config.toml
model = "image classifier"
dataset = "histories of elementary cellular automata, time running down"
train_examples = 147500
image_size = 48
crop_scale_min = 0.8
horizontal_flip = false
rotation_deg = 5
targets = ["rule"]
num_classes = 256
arch = "swin"
norm = "layernorm"
norm_position = "pre"
activation = "geglu"
mlp_ratio = 2
head_dim = 32
fused_qkv = false
bias = "all"
qk_norm = false
parallel_block = true
inner_norm = true
patch_size = [2, 2]
depths = [1, 1, 4, 1]
widths = [64, 128, 256, 512]
label_smoothing = 0.1
loss = "cross_entropy"
init = "orthogonal"
residual_init = "zero_last"
optimizer = "adamw"
lr = 0.0008
beta1 = 0.85
beta2 = 0.999
eps = 1e-08
grad_clip = 1.0
gradient_noise = 0.1
steps = 20700
batch_size = 384
epochs = 53.9
lr_schedule = "step"
warmup_steps = 620
weight_decay = 0.4
Rows from block 3 of a small image classifier, named by matrix and row number. Rows with one number belong to one neuron. Each number is 50 + 10 x the weight over its row's rms, rounded and kept within 0 to 99. All counts start at 0.
Before each neuron's rows are labels from the 100 images, of 14848, where the neuron reaches its largest size: "strongest on" is what is common among them. Only what is clearly more common there than usual is listed. The data: histories of elementary cellular automata, time running down. In brackets: how many of the 100.
# gate: MLP gate (model.blocks.3.mlp.gate.weight, 512x256), inputs 156-207
# fc1: MLP up (model.blocks.3.mlp.fc1.weight, 512x256), inputs 156-207
# fc2: MLP down (model.blocks.3.mlp.fc2.weight, 256x512, transposed), outputs 156-207

strongest on: large cells (83); 011 turns on (78)
gate.501:46 56 55 43 44 66 58 30 46 42 51 46 40 52 44 49 66 43 42 55 47 41 55 49 51 49 45 62 43 73 66 13 45 56 54 47 44 39 60 42 46 75 53 60 26 40 33 56 43 51 52 48
fc1.501:48 52 51 58 39 37 43 58 57 53 57 51 39 49 59 45 54 45 41 44 59 59 41 52 49 48 54 62 49 52 41 54 71 45 37 46 62 53 29 47 36 46 58 38 61 59 50 52 52 56 22 40
fc2.501:64 47 42 46 52 24 54 54 49 51 54 56 40 38 58 39 41 37 30 46 47 64 36 53 60 72 45 41 59 37 54 43 49 55 64 44 42 54 66 38 40 49 44 77 38 58 56 36 44 52 36 41

strongest on: 100 turns on (89)
gate.93:26 41 34 55 41 41 44 59 62 60 46 73 56 31 58 51 60 61 53 62 57 52 58 42 42 30 43 58 44 39 37 48 71 54 49 51 54 41 51 60 44 54 60 37 54 51 49 48 45 54 64 40
fc1.93:49 55 51 37 66 38 59 55 64 54 58 57 55 43 46 48 47 51 46 59 50 43 56 36 44 45 70 67 62 50 49 37 52 53 39 36 47 41 51 48 53 67 50 42 43 51 56 51 43 56 46 43
fc2.93:69 46 59 29 40 52 50 65 54 32 61 66 43 64 50 54 46 30 40 49 54 60 58 56 58 75 50 47 49 77 57 68 50 46 59 49 43 41 40 56 59 46 43 69 51 33 56 52 42 54 65 61

strongest on: 001 turns on (78); large cells (74)
gate.263:50 59 51 53 59 48 30 42 41 54 37 50 61 51 47 41 39 47 32 43 32 30 41 35 52 47 54 47 38 47 55 49 46 44 52 61 42 37 50 45 53 52 56 53 43 44 45 35 44 48 52 53
fc1.263:60 25 32 72 48 67 60 44 57 74 52 51 40 66 48 45 37 53 52 57 67 76 39 43 36 46 57 43 61 44 44 47 72 64 34 54 44 48 52 46 60 44 57 42 56 52 49 54 52 46 57 29
fc2.263:39 66 54 33 36 44 50 56 41 40 54 38 60 56 55 54 29 35 34 49 36 24 55 41 61 59 58 43 55 66 41 60 41 58 39 57 48 44 64 64 39 61 48 63 41 55 63 31 48 60 47 50

strongest on: 011 turns on (83); 111 turns on (78); 110 turns on (77)
gate.409:35 57 62 44 67 57 59 59 64 50 49 44 51 37 53 36 75 58 35 60 75 43 56 47 39 53 54 53 30 35 47 61 51 46 64 27 42 50 41 44 34 66 62 55 44 54 49 49 47 58 53 43
fc1.409:31 53 37 52 40 38 45 35 38 61 41 46 50 41 62 66 42 47 51 55 40 50 37 51 35 52 69 55 61 61 67 49 32 28 55 64 40 55 57 54 48 64 37 42 38 51 49 53 45 48 51 43
fc2.409:41 46 51 74 52 47 62 32 49 60 52 54 41 48 65 51 41 56 49 56 46 49 40 61 43 35 50 48 21 38 50 52 60 52 34 26 54 52 62 39 31 43 49 42 60 41 61 53 58 75 44 36

strongest on: 010 turns on (77)
gate.320:38 58 53 44 42 62 62 56 61 48 43 41 40 66 45 50 65 34 51 56 37 65 36 64 47 60 58 48 37 43 51 55 67 45 51 62 29 50 53 44 44 37 44 55 28 46 62 46 66 37 58 42
fc1.320:72 43 37 56 59 49 63 43 41 47 50 51 67 56 38 68 52 39 52 53 45 38 47 46 38 51 59 43 68 40 53 49 35 53 42 68 30 44 54 40 67 64 53 44 45 51 44 71 43 49 54 63
fc2.320:37 43 39 41 65 64 59 59 62 68 51 43 39 42 58 62 39 56 54 50 50 52 58 50 48 70 36 67 51 59 55 49 39 36 45 50 53 49 36 63 58 54 54 45 46 62 53 38 80 30 57 39

strongest on: 110 turns on (100); 111 turns on (95); 100 turns on (91)
gate.135:42 44 58 48 57 56 59 68 45 63 47 49 37 62 59 37 42 37 70 62 62 61 55 52 33 48 58 48 54 48 30 39 61 59 35 55 43 47 42 49 39 51 52 66 58 60 59 30 52 57 66 41
fc1.135:54 43 40 56 58 51 40 54 39 47 69 46 49 48 51 54 67 63 43 58 54 52 53 61 35 62 48 33 47 64 56 59 41 54 47 54 38 37 41 40 47 54 48 48 43 53 51 43 71 48 62 45
fc2.135:52 61 40 48 57 57 35 37 60 38 48 37 58 63 54 45 45 68 52 37 47 41 58 49 35 51 39 55 52 42 37 52 36 48 65 78 38 63 48 52 47 39 53 36 23 56 42 40 63 41 46 59

strongest on: 000 turns on (82)
gate.227:45 54 67 67 30 49 56 54 70 49 44 47 45 58 63 48 47 43 36 54 42 57 40 66 67 53 46 40 64 58 55 52 60 59 54 43 77 51 59 42 47 77 39 42 65 54 55 40 39 53 60 60
fc1.227:44 63 56 57 52 44 51 48 47 54 47 34 62 45 75 58 51 44 39 48 39 41 44 59 55 26 40 39 52 61 60 47 39 43 67 63 59 51 51 41 39 59 30 57 53 70 59 28 46 39 51 65
fc2.227:56 37 42 32 49 75 52 38 47 49 44 42 39 57 41 56 48 53 59 34 55 43 53 63 50 43 46 47 40 38 55 56 49 46 47 48 46 54 43 67 75 49 53 53 37 44 54 64 64 37 63 61

strongest on: 100 turns on (89); 001 turns on (87)
gate.429:36 63 67 54 34 44 32 44 42 70 39 50 49 54 73 41 56 30 45 51 69 57 38 36 39 57 57 38 49 47 48 50 56 41 50 57 43 50 31 37 39 60 50 45 56 62 40 33 40 41 52 33
fc1.429:36 54 45 66 44 47 46 56 51 46 54 44 51 60 65 49 56 33 60 41 49 50 44 50 47 40 55 23 52 62 51 56 64 61 51 41 27 48 51 47 54 57 43 47 49 46 50 22 53 58 55 56
fc2.429:63 32 42 57 33 55 51 48 63 44 51 43 48 53 48 60 54 59 63 37 51 45 57 57 39 51 37 48 55 42 38 67 40 45 57 45 58 54 49 67 72 45 47 53 42 56 59 45 61 53 57 58

strongest on: 111 turns on (100); 000 turns on (100); sparse start (73)
gate.505:23 44 47 62 52 65 58 47 48 39 34 47 56 42 56 61 38 68 41 31 61 56 47 49 49 50 51 39 44 43 56 66 46 57 38 36 46 35 45 56 42 42 48 63 32 63 44 52 53 31 70 38
fc1.505:41 42 50 44 49 61 63 67 62 39 50 33 40 52 56 42 48 39 50 58 33 42 46 43 56 50 47 41 63 48 56 40 73 65 46 58 50 48 41 53 67 71 47 61 40 43 63 50 56 31 75 63
fc2.505:37 44 48 41 29 44 63 44 44 53 49 47 40 38 71 32 47 52 65 47 49 52 54 49 64 40 20 48 55 54 58 43 71 44 55 46 54 76 53 65 65 49 61 34 57 47 53 62 46 44 52 66

strongest on: 010 turns on (88); 011 turns on (77)
gate.351:56 47 43 41 30 57 62 58 65 51 52 44 34 60 41 49 45 50 51 44 68 57 53 57 51 69 38 52 37 55 36 57 42 56 51 46 48 53 50 45 58 54 62 45 47 49 64 42 56 55 69 35
fc1.351:44 48 48 53 43 57 50 33 49 56 53 36 50 67 37 28 52 63 52 40 72 49 49 62 33 62 44 47 45 56 38 55 30 45 55 57 45 64 60 55 38 48 58 56 43 48 42 57 60 42 43 27
fc2.351:54 59 37 30 48 31 30 47 53 38 61 48 33 64 63 48 50 48 43 62 60 50 53 47 53 62 47 51 38 53 51 60 57 66 38 57 47 48 59 62 30 47 56 46 58 44 54 36 42 64 53 40

strongest on: 000 turns on (83); large cells (81); 100 turns on (76)
gate.254:27 49 41 45 49 56 50 51 34 35 44 61 53 57 56 47 60 39 43 55 62 48 62 53 56 51 37 29 32 48 39 66 70 46 38 61 67 43 47 42 50 61 50 42 58 49 50 43 72 46 55 46
fc1.254:38 49 61 57 26 57 43 42 56 77 57 53 39 51 44 40 53 36 45 47 50 44 48 35 60 50 44 43 44 38 56 38 48 48 42 51 42 73 44 52 57 39 54 27 54 79 55 33 56 57 41 50
fc2.254:46 53 55 53 71 40 63 51 61 48 48 45 36 41 34 62 45 38 44 45 50 45 54 51 58 64 55 38 50 64 51 36 56 53 49 44 61 53 58 58 60 63 37 59 48 48 54 58 57 50 50 58

strongest on: 111 turns on (99); 000 turns on (99); sparse start (70)
gate.260:37 49 53 37 41 64 40 41 36 47 44 39 83 63 66 44 55 49 42 38 58 43 53 66 58 53 65 56 52 45 44 53 57 48 48 68 32 38 45 55 51 62 60 49 31 32 46 58 47 51 60 32
fc1.260:47 55 68 46 58 66 54 72 57 30 61 43 44 64 57 43 52 66 33 55 48 39 63 67 56 64 56 56 18 70 43 51 52 50 53 40 43 44 57 57 40 52 63 55 37 36 56 45 62 56 50 45
fc2.260:42 39 54 50 41 65 44 62 52 55 44 50 40 46 47 49 47 70 55 50 37 42 51 46 39 41 56 49 41 36 56 34 46 51 48 48 46 59 54 65 52 58 50 59 49 39 55 61 65 57 41 69

strongest on: 111 turns on (100)
gate.270:26 49 57 56 45 55 61 57 68 32 22 39 44 50 66 44 42 59 44 49 57 52 51 41 53 66 43 50 49 39 47 50 47 57 62 52 45 47 40 40 63 63 47 62 51 50 42 35 45 54 64 46
fc1.270:52 50 46 62 49 63 51 52 51 55 47 35 47 42 59 58 57 41 49 54 46 50 50 42 48 40 59 39 60 44 47 49 41 35 78 51 63 63 56 45 42 57 64 39 54 44 68 53 63 43 55 56
fc2.270:64 54 35 39 62 47 43 66 42 64 59 74 51 51 48 49 57 27 42 38 45 61 37 63 60 59 51 56 42 36 38 57 42 53 27 51 60 52 56 52 40 40 62 63 42 65 61 53 42 63 43 42

strongest on: 001 turns on (92); 011 turns on (77)
gate.4:43 64 68 57 52 56 50 51 57 53 46 43 54 49 49 53 56 40 60 52 54 51 51 48 39 39 52 58 45 42 55 26 54 54 50 42 49 51 55 52 42 50 52 43 41 67 42 49 39 44 52 35
fc1.4:62 54 57 33 59 50 63 54 51 46 57 48 53 52 45 52 60 35 43 44 58 61 64 49 65 53 42 53 39 49 55 47 46 51 43 50 44 45 62 68 61 22 49 53 39 42 48 58 41 45 49 43
fc2.4:51 46 43 51 55 24 40 21 47 43 55 54 40 69 56 45 54 52 59 47 30 46 54 49 61 62 50 49 47 61 57 42 63 35 50 64 42 53 46 41 38 59 56 42 47 44 32 54 48 44 51 57

strongest on: 000 turns on (77); large cells (71)
gate.67:48 55 43 66 54 49 49 48 64 59 43 35 69 53 49 47 56 49 48 54 56 42 29 67 45 46 54 54 50 54 56 29 55 34 57 58 50 52 55 43 51 58 39 53 62 56 55 56 52 49 54 44
fc1.67:43 51 54 36 45 45 45 48 32 35 42 58 42 41 46 50 49 42 54 47 43 50 60 48 52 50 34 48 44 52 50 52 44 49 60 61 60 55 48 58 57 30 57 55 39 40 47 41 56 54 49 64
fc2.67:47 47 61 28 46 34 63 44 32 50 61 55 52 54 58 40 44 30 38 59 66 66 45 42 50 63 47 71 58 66 55 68 56 45 60 60 42 45 47 45 56 45 58 62 65 52 59 65 29 54 57 42

strongest on: 110 turns on (94); 011 turns on (92)
gate.492:26 52 51 46 52 47 52 45 37 39 54 37 57 55 43 42 62 45 43 39 46 34 55 62 37 45 66 33 58 69 44 48 49 59 61 36 45 49 66 39 41 36 59 56 50 50 60 53 47 39 52 55
fc1.492:48 70 47 59 41 56 46 39 27 57 30 60 63 55 53 47 58 30 50 43 51 49 37 39 38 42 67 40 52 48 52 49 56 42 59 60 30 52 51 44 37 56 39 30 45 47 34 58 37 21 50 41
fc2.492:50 55 60 45 62 48 63 57 60 63 48 42 51 44 48 34 54 67 48 50 59 56 61 51 62 51 41 47 54 49 57 45 38 36 46 61 76 51 44 49 57 53 33 50 43 51 56 57 59 64 37 44

strongest on: 001 turns on (97); large cells (65)
gate.386:48 40 53 46 54 57 27 41 37 53 45 59 38 44 54 61 64 52 41 42 41 64 32 58 71 45 44 57 36 37 69 66 64 43 65 50 46 51 44 59 40 37 60 53 43 56 55 39 52 33 39 49
fc1.386:43 47 39 49 45 43 52 59 61 56 67 53 54 50 69 55 58 27 56 67 66 46 53 41 47 50 73 43 61 62 46 52 51 48 67 45 36 51 71 46 50 61 53 46 42 55 50 63 47 49 47 35
fc2.386:41 56 40 68 46 74 55 48 36 58 57 60 45 51 52 43 49 51 55 63 55 57 48 34 49 35 38 48 63 36 44 38 70 52 47 49 49 60 53 52 54 50 52 27 47 44 73 47 55 56 46 60

strongest on: large cells (79)
gate.200:53 49 62 48 63 62 63 50 61 53 40 43 47 45 53 35 60 49 40 35 38 54 63 66 46 56 49 58 51 50 54 43 60 42 57 37 60 45 62 55 46 56 75 51 46 40 45 53 58 51 57 43
fc1.200:49 41 40 49 46 49 55 58 54 52 69 64 38 67 63 44 53 38 58 57 57 67 57 37 68 47 47 45 43 40 33 48 63 69 39 50 59 48 39 64 50 52 52 68 49 61 38 44 47 62 56 60
fc2.200:59 48 53 48 51 53 52 53 50 55 56 60 61 53 41 40 64 53 43 51 68 67 48 50 73 55 47 73 61 67 45 59 51 40 58 66 35 48 56 54 66 60 40 61 33 56 45 60 39 19 59 57

strongest on: 010 turns on (88)
gate.110:71 57 53 61 46 73 68 50 50 52 36 33 50 62 41 44 35 63 52 42 36 49 36 51 67 52 43 39 39 51 27 57 49 61 58 48 52 64 54 53 57 49 53 45 35 57 50 39 62 41 49 62
fc1.110:48 65 47 60 51 53 48 64 45 66 76 56 56 32 46 35 55 47 61 40 40 54 59 38 54 39 39 37 51 37 55 60 35 49 47 36 48 48 33 61 53 32 51 35 42 58 42 30 42 72 46 61
fc2.110:50 47 56 57 51 52 46 51 60 42 25 39 42 47 38 49 50 49 57 45 45 39 34 50 62 41 52 54 38 58 44 54 61 37 73 51 59 80 59 55 77 60 30 62 58 49 38 67 63 33 50 59

strongest on: large cells (65)
gate.123:49 57 61 48 61 46 44 41 62 38 56 54 53 51 68 43 65 61 42 62 30 30 52 70 56 47 44 52 45 63 47 66 28 47 52 45 54 43 51 32 39 52 60 62 47 52 30 47 43 55 57 35
fc1.123:50 40 40 54 66 45 72 60 58 54 54 48 59 43 48 55 37 44 35 65 44 47 43 66 51 47 77 39 48 64 50 28 44 37 69 57 57 38 63 38 52 46 49 53 58 55 55 53 53 49 47 53
fc2.123:46 42 47 67 45 44 41 34 53 53 52 51 62 37 50 60 49 53 55 41 67 58 54 55 41 39 59 44 61 53 42 47 62 28 42 48 59 46 41 50 64 45 62 38 43 44 54 49 40 51 43 54

strongest on: 110 turns on (87); 011 turns on (87)
gate.277:37 63 54 50 50 54 50 56 51 46 32 52 57 60 57 49 48 57 56 46 47 41 51 67 49 54 65 30 38 42 54 51 39 42 62 45 27 50 50 48 38 45 56 44 39 59 55 34 53 39 42 42
fc1.277:62 46 46 56 48 66 66 56 51 59 40 50 42 65 42 40 51 63 54 55 63 64 44 46 52 34 53 58 43 54 68 55 58 66 49 61 51 32 31 54 58 29 48 56 26 47 55 52 52 30 48 42
fc2.277:54 65 68 48 65 47 51 37 63 57 51 41 44 53 61 44 72 48 47 55 46 49 63 45 65 46 55 42 35 39 60 51 51 39 48 52 62 61 55 47 47 58 34 50 54 41 48 51 60 60 56 69

strongest on: 010 turns on (95); large cells (79)
gate.154:45 59 63 45 39 49 33 34 43 58 49 50 47 55 56 23 58 42 53 46 76 48 38 58 41 53 33 63 38 68 45 62 44 34 36 46 64 49 50 56 49 49 45 46 61 47 44 51 67 56 57 24
fc1.154:44 54 66 52 40 42 54 58 59 41 46 39 38 54 55 50 65 50 45 61 62 49 56 39 38 58 51 34 45 43 47 55 68 55 46 46 45 59 45 53 56 55 41 25 42 67 46 58 38 55 41 62
fc2.154:45 65 46 58 59 37 39 52 58 39 53 50 43 45 26 56 43 45 54 59 51 36 52 43 46 52 54 51 50 61 54 32 56 55 30 34 66 46 61 42 32 50 44 46 56 47 50 50 68 48 60 48

strongest on: 000 turns on (94); large cells (76); 101 turns on (75)
gate.241:51 44 53 40 59 53 67 57 67 31 44 32 58 42 52 59 67 43 52 47 57 47 58 33 45 45 60 52 56 28 59 39 45 36 58 37 45 57 33 52 59 81 57 65 46 43 57 55 46 30 53 60
fc1.241:43 48 46 46 51 44 30 39 49 56 45 61 27 60 70 46 42 52 56 59 53 45 50 34 58 57 39 47 45 73 51 51 58 47 72 64 39 59 44 65 40 41 53 49 57 69 25 35 47 38 42 45
fc2.241:66 56 43 55 61 39 62 55 66 46 43 51 42 49 52 50 46 46 48 41 51 58 61 52 57 46 52 60 49 39 56 59 63 68 66 44 49 63 56 38 45 51 58 52 54 37 59 54 45 66 44 50

strongest on: 000 turns on (86)
gate.407:45 43 65 50 38 43 46 38 31 57 51 57 46 34 43 63 40 48 70 35 58 74 55 29 79 57 35 62 47 47 58 47 43 54 44 46 49 38 49 43 52 31 51 38 61 44 51 36 74 54 44 43
fc1.407:47 56 56 68 41 52 61 59 50 49 52 55 28 56 31 39 43 42 62 44 72 65 53 37 38 51 39 47 59 48 50 46 57 44 39 40 50 59 48 69 43 42 32 46 56 14 55 40 58 52 33 52
fc2.407:52 50 36 55 46 41 66 39 68 56 56 55 47 51 56 28 49 67 48 55 50 43 61 46 73 40 67 53 58 48 51 52 41 38 65 55 52 56 52 35 54 50 50 43 47 38 33 46 48 41 47 47

strongest on: 011 turns on (82); 111 turns on (78)
gate.298:54 53 42 44 46 64 65 52 55 64 52 29 56 61 41 44 61 38 44 53 33 43 45 58 75 36 55 37 39 45 51 49 59 57 56 56 48 50 42 42 43 62 62 32 51 47 68 39 70 40 56 61
fc1.298:55 66 60 48 47 42 53 50 42 44 53 57 38 47 35 57 68 47 48 68 45 52 73 48 54 55 52 40 39 59 70 43 51 47 61 26 34 50 55 52 35 63 75 48 39 44 38 73 23 43 39 49
fc2.298:36 51 51 41 35 42 57 33 37 66 54 46 72 49 47 60 48 50 46 54 55 58 54 36 49 53 57 57 48 50 47 71 49 38 41 67 40 46 47 53 46 58 39 44 37 63 49 62 42 58 52 39

strongest on: 000 turns on (100); 011 turns on (100); large cells (94)
gate.358:44 46 44 64 38 50 39 29 66 50 33 52 51 48 46 54 40 62 49 14 32 43 45 57 65 61 47 64 51 48 54 54 41 45 45 66 52 55 40 48 53 53 46 72 39 56 38 66 53 39 59 53
fc1.358:64 43 48 45 53 41 33 48 59 51 47 52 37 25 60 48 55 64 44 52 31 47 36 52 43 47 31 49 55 53 55 41 44 62 60 54 60 61 41 48 54 45 38 42 52 52 48 40 60 53 59 69
fc2.358:46 47 49 42 38 36 47 54 58 55 72 67 35 56 59 44 68 60 36 68 49 50 60 56 49 52 63 60 46 81 68 37 51 55 53 49 33 43 52 50 51 47 50 62 47 31 47 45 48 44 58 53

strongest on: 110 turns on (98); large cells (76)
gate.1:61 55 65 58 61 56 48 51 38 64 51 43 50 65 51 55 36 44 67 40 46 49 44 52 49 70 55 37 42 56 37 63 46 52 32 54 47 42 43 54 33 52 47 38 30 31 46 53 66 53 52 49
fc1.1:54 53 64 67 49 48 53 58 28 67 42 49 53 43 56 55 46 39 61 44 61 46 35 59 58 57 55 40 61 64 45 63 34 33 53 38 55 37 37 51 49 68 49 57 60 55 41 39 53 46 43 55
fc2.1:47 64 43 28 41 33 37 38 53 47 46 35 77 58 48 50 58 62 54 54 33 51 51 47 49 42 63 29 50 39 53 36 63 56 55 56 56 54 51 45 42 48 51 48 49 41 27 56 27 44 48 35

strongest on: 001 turns on (79)
gate.257:45 66 68 62 59 40 59 59 53 32 40 51 48 55 54 41 43 60 52 39 42 56 54 36 30 46 50 51 44 70 52 59 38 47 66 29 51 54 59 51 44 60 56 43 62 40 45 46 36 45 56 39
fc1.257:61 60 80 52 41 42 63 47 49 55 55 55 52 45 37 57 42 56 44 59 52 63 57 54 44 71 50 46 47 57 50 59 40 41 65 39 39 56 65 60 41 74 66 29 61 51 51 60 27 45 44 28
fc2.257:58 58 48 52 65 65 25 65 51 48 43 56 34 53 46 61 54 68 61 30 33 44 56 59 63 55 41 44 49 43 60 29 33 46 53 43 66 62 45 45 51 23 40 60 45 58 50 39 60 45 34 59

strongest on: 111 turns on (100); 110 turns on (100); 011 turns on (100)
gate.339:61 53 50 54 23 57 58 43 57 39 35 29 49 41 56 53 41 50 54 55 43 52 30 56 57 55 54 65 52 67 42 43 56 28 47 52 52 59 54 60 56 65 43 55 40 51 47 63 51 51 69 61
fc1.339:37 54 52 58 64 46 56 67 26 51 61 55 66 47 41 51 51 47 42 68 65 59 45 54 41 51 51 52 62 56 61 54 44 62 36 47 52 33 48 29 44 53 57 46 60 78 43 46 49 36 44 34
fc2.339:51 43 57 37 54 59 53 61 43 52 33 26 43 68 27 46 44 63 42 53 52 46 53 49 45 53 64 47 23 36 34 63 43 41 49 72 59 75 56 53 52 41 40 70 46 51 50 63 68 53 34 57

strongest on: 110 turns on (87)
gate.486:40 38 59 60 45 48 37 41 47 45 52 65 54 62 54 54 51 69 53 56 54 50 55 47 55 59 43 49 44 43 50 41 40 37 50 63 53 44 45 64 40 62 50 56 30 47 61 33 43 39 53 39
fc1.486:55 49 49 49 37 47 44 53 56 56 44 54 41 58 57 67 50 29 42 63 56 57 36 46 52 44 52 44 39 47 61 55 58 47 58 46 29 49 47 32 50 35 55 31 43 43 53 59 53 31 58 56
fc2.486:67 45 38 50 42 34 57 39 47 56 61 48 63 39 46 41 61 65 42 67 70 49 58 58 54 45 28 58 59 48 46 52 64 39 49 51 49 49 56 42 66 51 63 23 71 57 54 61 46 55 51 51

strongest on: 100 turns on (87); 110 turns on (83)
gate.369:49 45 45 34 42 48 49 44 62 45 45 41 34 46 51 63 66 51 34 45 33 50 54 43 46 64 48 45 48 54 56 44 59 36 57 53 61 57 53 55 42 38 66 73 43 52 52 60 52 53 45 55
fc1.369:64 67 55 67 70 39 52 53 46 44 48 54 44 47 55 58 32 58 62 36 56 43 27 47 45 39 33 52 54 41 58 47 33 59 35 42 47 30 37 53 57 55 31 49 51 63 40 46 49 49 42 69
fc2.369:38 55 45 57 50 53 66 37 66 46 32 52 41 49 60 56 42 69 51 55 37 42 45 49 47 58 53 56 41 39 57 58 53 42 46 52 41 40 21 55 61 42 39 44 48 46 44 42 50 49 56 50

strongest on: 100 turns on (87); 000 turns on (84); 010 turns on (78); 011 turns on (77)
gate.439:52 63 66 48 53 53 58 38 60 46 30 58 41 56 55 49 48 50 46 32 60 39 55 47 43 60 38 59 53 44 53 43 43 53 48 59 60 47 39 52 31 37 40 55 45 53 64 51 63 50 49 56
fc1.439:74 49 48 41 36 60 44 58 43 47 50 35 51 62 59 47 59 33 60 43 39 51 44 52 64 62 50 31 67 58 53 41 43 56 56 57 43 49 40 34 61 52 54 42 68 44 41 56 46 41 48 57
fc2.439:52 64 32 52 41 37 40 30 61 66 46 38 44 50 37 48 51 54 55 61 43 64 41 52 58 46 56 51 43 60 52 48 60 50 58 40 47 62 53 33 64 39 55 30 64 44 30 47 43 49 55 39

strongest on: 000 turns on (76)
gate.226:40 65 45 43 48 44 58 54 52 46 56 30 59 39 42 24 57 52 45 44 61 22 51 51 38 53 61 38 29 40 49 50 50 31 50 51 28 45 54 49 33 32 60 45 43 24 56 39 67 54 69 38
fc1.226:65 56 59 67 40 59 41 61 38 46 43 34 69 50 75 54 57 52 44 56 51 54 44 57 61 38 59 33 35 45 61 38 43 30 69 64 40 45 45 43 45 45 54 58 41 41 57 45 40 56 52 52
fc2.226:38 48 40 74 50 63 42 63 34 59 44 55 59 46 49 39 50 42 64 31 45 34 66 43 37 24 45 42 68 49 63 40 46 48 61 54 46 52 60 31 59 49 51 48 72 43 51 62 47 47 37 54

strongest on: 110 turns on (80)
gate.136:47 57 71 51 23 32 44 35 37 46 47 71 42 53 62 43 61 54 72 52 53 45 49 40 54 60 38 63 48 41 56 49 32 40 55 62 58 59 44 48 58 47 54 50 72 59 37 42 28 52 57 55
fc1.136:65 64 49 47 43 62 53 49 44 38 45 66 52 52 50 62 52 43 50 41 32 65 54 53 51 38 45 64 34 45 49 45 53 42 61 52 69 40 54 36 47 43 57 53 35 40 72 29 49 50 38 49
fc2.136:34 48 63 53 63 38 22 49 43 59 47 42 65 34 72 34 60 44 46 25 46 50 58 56 45 19 54 46 47 47 43 63 42 36 39 40 62 42 49 58 67 40 52 50 71 54 54 59 40 53 52 36

strongest on: 100 turns on (83); 110 turns on (83); large cells (76)
gate.141:61 65 50 73 49 41 58 18 49 56 43 40 62 50 58 50 55 45 37 50 27 58 67 59 49 36 58 40 46 62 44 49 49 46 57 51 52 51 54 39 43 54 70 36 53 40 43 38 53 59 36 26
fc1.141:53 62 47 61 43 49 53 40 40 36 47 44 54 47 55 49 63 55 51 62 37 35 43 52 55 49 66 43 59 54 47 29 32 41 44 44 50 49 51 53 54 58 50 41 37 39 55 58 47 43 55 56
fc2.141:42 40 45 45 47 70 30 63 30 34 49 59 63 41 67 31 57 41 62 45 49 62 52 60 52 39 46 48 57 45 52 78 49 62 54 44 41 44 44 39 55 39 66 72 70 49 53 60 42 59 62 28

strongest on: 110 turns on (99); 011 turns on (94); 111 turns on (89); 001 turns on (88)
gate.443:41 47 73 57 37 54 42 42 55 39 46 58 59 59 33 48 56 48 39 64 54 48 50 62 42 56 38 44 46 50 47 71 49 41 46 57 42 36 46 29 58 34 51 52 53 57 27 67 55 58 53 59
fc1.443:54 50 57 33 54 38 49 40 51 24 62 44 35 46 36 53 50 71 52 60 54 48 47 39 56 66 50 38 42 59 44 48 38 47 50 46 58 69 52 57 49 40 49 60 42 33 25 58 57 52 57 56
fc2.443:51 57 29 39 57 50 45 59 52 83 51 43 44 50 25 35 53 59 57 69 42 53 45 49 53 47 46 59 39 53 58 34 52 25 42 67 62 55 64 49 53 40 29 37 56 47 60 46 66 34 53 44

strongest on: large cells (98); 100 turns on (86)
gate.250:60 39 48 61 65 57 44 41 41 45 33 61 48 44 58 43 44 76 60 29 48 45 41 53 43 44 57 48 52 52 60 56 49 41 36 51 57 31 39 46 55 32 57 65 41 57 41 61 44 33 57 36
fc1.250:59 25 49 61 34 61 66 52 47 45 71 49 46 36 50 54 47 50 61 50 64 55 37 61 55 51 20 49 58 40 35 47 61 47 26 34 47 64 56 56 58 63 53 46 62 54 60 74 52 68 51 57
fc2.250:49 51 40 55 62 57 47 55 53 44 47 61 55 62 45 43 49 61 48 42 59 61 40 78 41 48 56 45 57 58 62 51 45 66 52 72 41 43 52 53 56 29 52 54 30 56 36 50 61 46 56 51